Weights of a small self-supervised image encoder.
Model: 0.729M parameters, arch efficientnet_v2, widths [16, 24, 32].
Training: muon at rate 0.0017, 2600 steps, batches of 128.
Rows from block 9 of a small self-supervised image encoder, named by matrix and row number. Rows with one number belong to one channel. Each number is 200 + 40 x the weight over its row's rms, rounded and kept within 0 to 999. All counts start at 0. After the name is the row's rms in percent of the matrix's.
After each channel's rows are labels from the 100 images, of 14976, where the channel reaches its highest value: "patch colour" is the nearest of a few named colours to the mean colour under the peak. Only what is clearly more common there than usual is listed. The data: patchworks of several textures. In brackets: how many of the 100, against the usual share in percent.
# convs0: expand pointwise conv (model.blocks.9.convs.0.weight, 128x32x1x1), inputs 0-31
# convs1: depthwise 3x3 conv (model.blocks.9.convs.1.weight, 128x1x3x3, trained with AdamW), a 3x3 kernel
# convs2: project pointwise conv (model.blocks.9.convs.2.weight, 32x128x1x1, transposed), outputs 0-31

convs0.100,053,226,192,232,141,223,214,189,122,168,152,208,152,242,214,137,271,206,147,221,189,174,177,134,233,209,222,244,249,167,136,183,155
convs1.100,073,234,226,200,189,235,272,215,219,274
convs2.100,055,221,189,274,281,204,227,137,246,208,244,203,169,158,211,235,235,239,215,208,140,212,220,241,233,126,174,224,144,200,222,178,270
patch colour: brown (62 vs 21)

convs0.110,103,253,174,139,177,239,184,238,261,126,172,214,201,205,201,253,115,231,171,161,175,198,140,166,178,258,221,229,170,250,183,162,168
convs1.110,062,213,192,241,240,230,208,203,292,238
convs2.110,120,181,183,252,266,205,240,196,145,258,269,226,155,158,225,178,286,213,208,238,179,197,252,250,251,187,140,203,190,149,189,220,233
patch colour: pink (45 vs 9.5)

convs0.122,087,206,193,193,255,183,262,193,152,199,173,204,271,194,176,125,230,287,182,238,162,145,228,194,214,230,250,183,218,284,201,148,210
convs1.122,152,243,156,184,193,200,214,241,274,255
convs2.122,101,231,192,249,270,245,200,235,240,221,320,185,229,156,142,177,157,163,157,204,156,232,190,166,221,180,169,228,264,207,208,180,193
patch colour: grey (63 vs 32.2)

convs0.102,053,203,159,203,200,178,190,174,244,178,209,155,282,217,191,199,257,245,203,160,128,162,250,179,230,189,221,168,140,180,93,202,153
convs1.102,060,204,150,130,153,228,197,242,213,245
convs2.102,046,214,178,213,211,308,194,198,275,272,162,174,249,173,257,232,264,260,168,189,235,170,173,220,220,212,233,169,180,194,211,255,201
patch colour: pink (28 vs 9.5)

convs0.95,078,169,133,207,132,172,235,221,257,202,128,179,203,238,173,166,199,227,167,166,116,205,168,258,198,142,208,203,221,232,196,201,116
convs1.95,082,211,238,159,160,158,143,184,194,266
convs2.95,075,195,196,273,194,242,209,215,179,249,192,162,227,152,85,140,196,193,172,195,156,213,202,265,149,128,182,159,175,210,209,185,161
patch colour: pink (32 vs 9.5)

convs0.126,073,243,172,182,155,148,230,163,122,223,145,149,226,192,182,218,285,147,171,122,195,233,195,229,242,182,246,173,197,146,215,225,209
convs1.126,047,204,289,192,230,243,147,179,211,214
convs2.126,055,216,185,226,181,162,168,188,135,216,205,262,217,256,155,211,272,163,185,185,155,258,150,190,193,226,170,231,253,144,162,288,177
patch colour: blue (26 vs 5.1)

convs0.0,113,153,177,191,170,190,247,180,176,232,177,240,236,220,255,163,200,198,193,91,130,167,150,148,226,152,219,239,247,191,132,193,209
convs1.0,100,252,195,234,168,196,140,210,272,222
convs2.0,123,201,183,255,201,201,124,165,172,274,181,187,166,144,197,229,277,177,201,166,188,161,174,185,202,184,157,205,103,189,220,242,129
patch colour: pink (48 vs 9.5)

convs0.14,105,189,187,189,240,167,143,164,185,192,199,187,244,195,200,125,278,282,186,172,144,180,156,140,151,171,262,190,169,239,246,217,223
convs1.14,113,185,189,240,282,258,218,233,196,229
convs2.14,114,200,170,248,188,247,261,205,158,281,139,156,246,237,218,230,130,130,180,183,254,214,222,208,236,200,164,241,244,153,178,183,206
patch colour: blue (36 vs 5.1)

convs0.82,134,168,145,235,154,206,189,244,190,255,235,199,156,217,214,195,238,202,190,254,134,247,215,297,187,145,180,225,181,188,277,258,174
convs1.82,080,216,180,268,146,163,149,191,176,160
convs2.82,143,159,157,203,167,205,188,196,184,251,285,179,168,198,224,177,275,192,182,227,108,220,184,279,197,152,168,215,225,193,279,205,232
patch colour: pink (32 vs 9.5)

convs0.5,083,169,113,149,239,135,298,152,191,223,137,173,211,212,243,143,215,242,190,230,155,205,183,204,197,164,193,163,190,173,194,204,253
convs1.5,058,199,223,258,211,263,202,260,252,185
convs2.5,062,157,234,173,165,251,122,192,202,253,208,186,190,254,198,278,218,113,180,106,241,217,210,195,177,209,234,222,189,233,210,201,152
patch colour: blue (29 vs 5.1)

convs0.99,093,225,143,180,193,131,155,245,168,184,143,230,172,233,269,208,174,226,229,210,237,194,266,152,219,240,180,171,172,107,189,185,252
convs1.99,106,224,262,187,217,269,210,259,185,230
convs2.99,075,242,187,184,254,185,214,188,217,222,273,235,140,183,183,194,199,172,186,200,186,281,167,208,251,188,234,174,213,316,118,212,197
patch colour: pink (42 vs 9.5)

convs0.127,107,209,158,194,254,151,234,204,229,234,194,198,262,271,112,191,253,247,186,261,248,212,244,149,174,181,173,250,168,217,237,235,199
convs1.127,130,246,140,229,186,208,194,263,177,255
convs2.127,149,233,210,209,277,193,159,287,130,212,240,280,223,100,216,219,160,171,228,221,218,208,173,196,240,227,197,227,222,243,208,202,213
patch colour: brown (52 vs 21)

convs0.118,058,180,200,180,219,218,190,169,303,184,144,207,234,230,211,134,205,231,156,199,151,227,192,185,221,151,139,145,182,101,242,218,214
convs1.118,092,188,180,243,186,259,131,216,242,239
convs2.118,053,260,221,179,209,175,190,231,153,244,237,289,192,198,161,231,192,206,233,183,186,222,117,199,265,211,107,233,266,181,183,198,169
patch colour: pink (25 vs 9.5)

convs0.84,212,137,144,200,171,170,190,196,236,200,213,235,206,154,229,166,168,169,239,181,237,271,178,206,171,197,131,140,172,246,103,252,220
convs1.84,146,186,227,167,195,257,162,209,122,240
convs2.84,215,189,170,247,167,157,190,261,148,153,215,226,254,153,290,212,188,146,186,239,178,219,193,187,247,177,210,234,202,221,128,230,125
patch colour: brown (48 vs 21)

convs0.13,047,270,215,127,227,134,228,149,187,222,157,237,255,193,161,217,204,223,223,158,201,205,148,152,239,195,251,163,253,263,217,155,167
convs1.13,072,156,189,202,239,112,226,240,181,220
convs2.13,053,225,255,158,233,190,207,249,175,197,149,214,212,139,184,222,201,158,203,136,199,229,177,206,299,127,179,185,190,228,182,109,162
patch colour: grey (61 vs 32.2)

convs0.117,064,150,204,194,253,124,158,137,140,243,215,172,172,199,202,163,153,237,208,237,278,192,220,171,233,163,146,235,225,203,256,244,171
convs1.117,067,265,129,196,177,253,229,209,186,227
convs2.117,069,229,185,222,210,209,168,223,194,220,181,282,217,227,170,208,243,113,145,205,146,289,130,212,196,224,181,235,215,119,181,231,200
patch colour: grey (67 vs 32.2)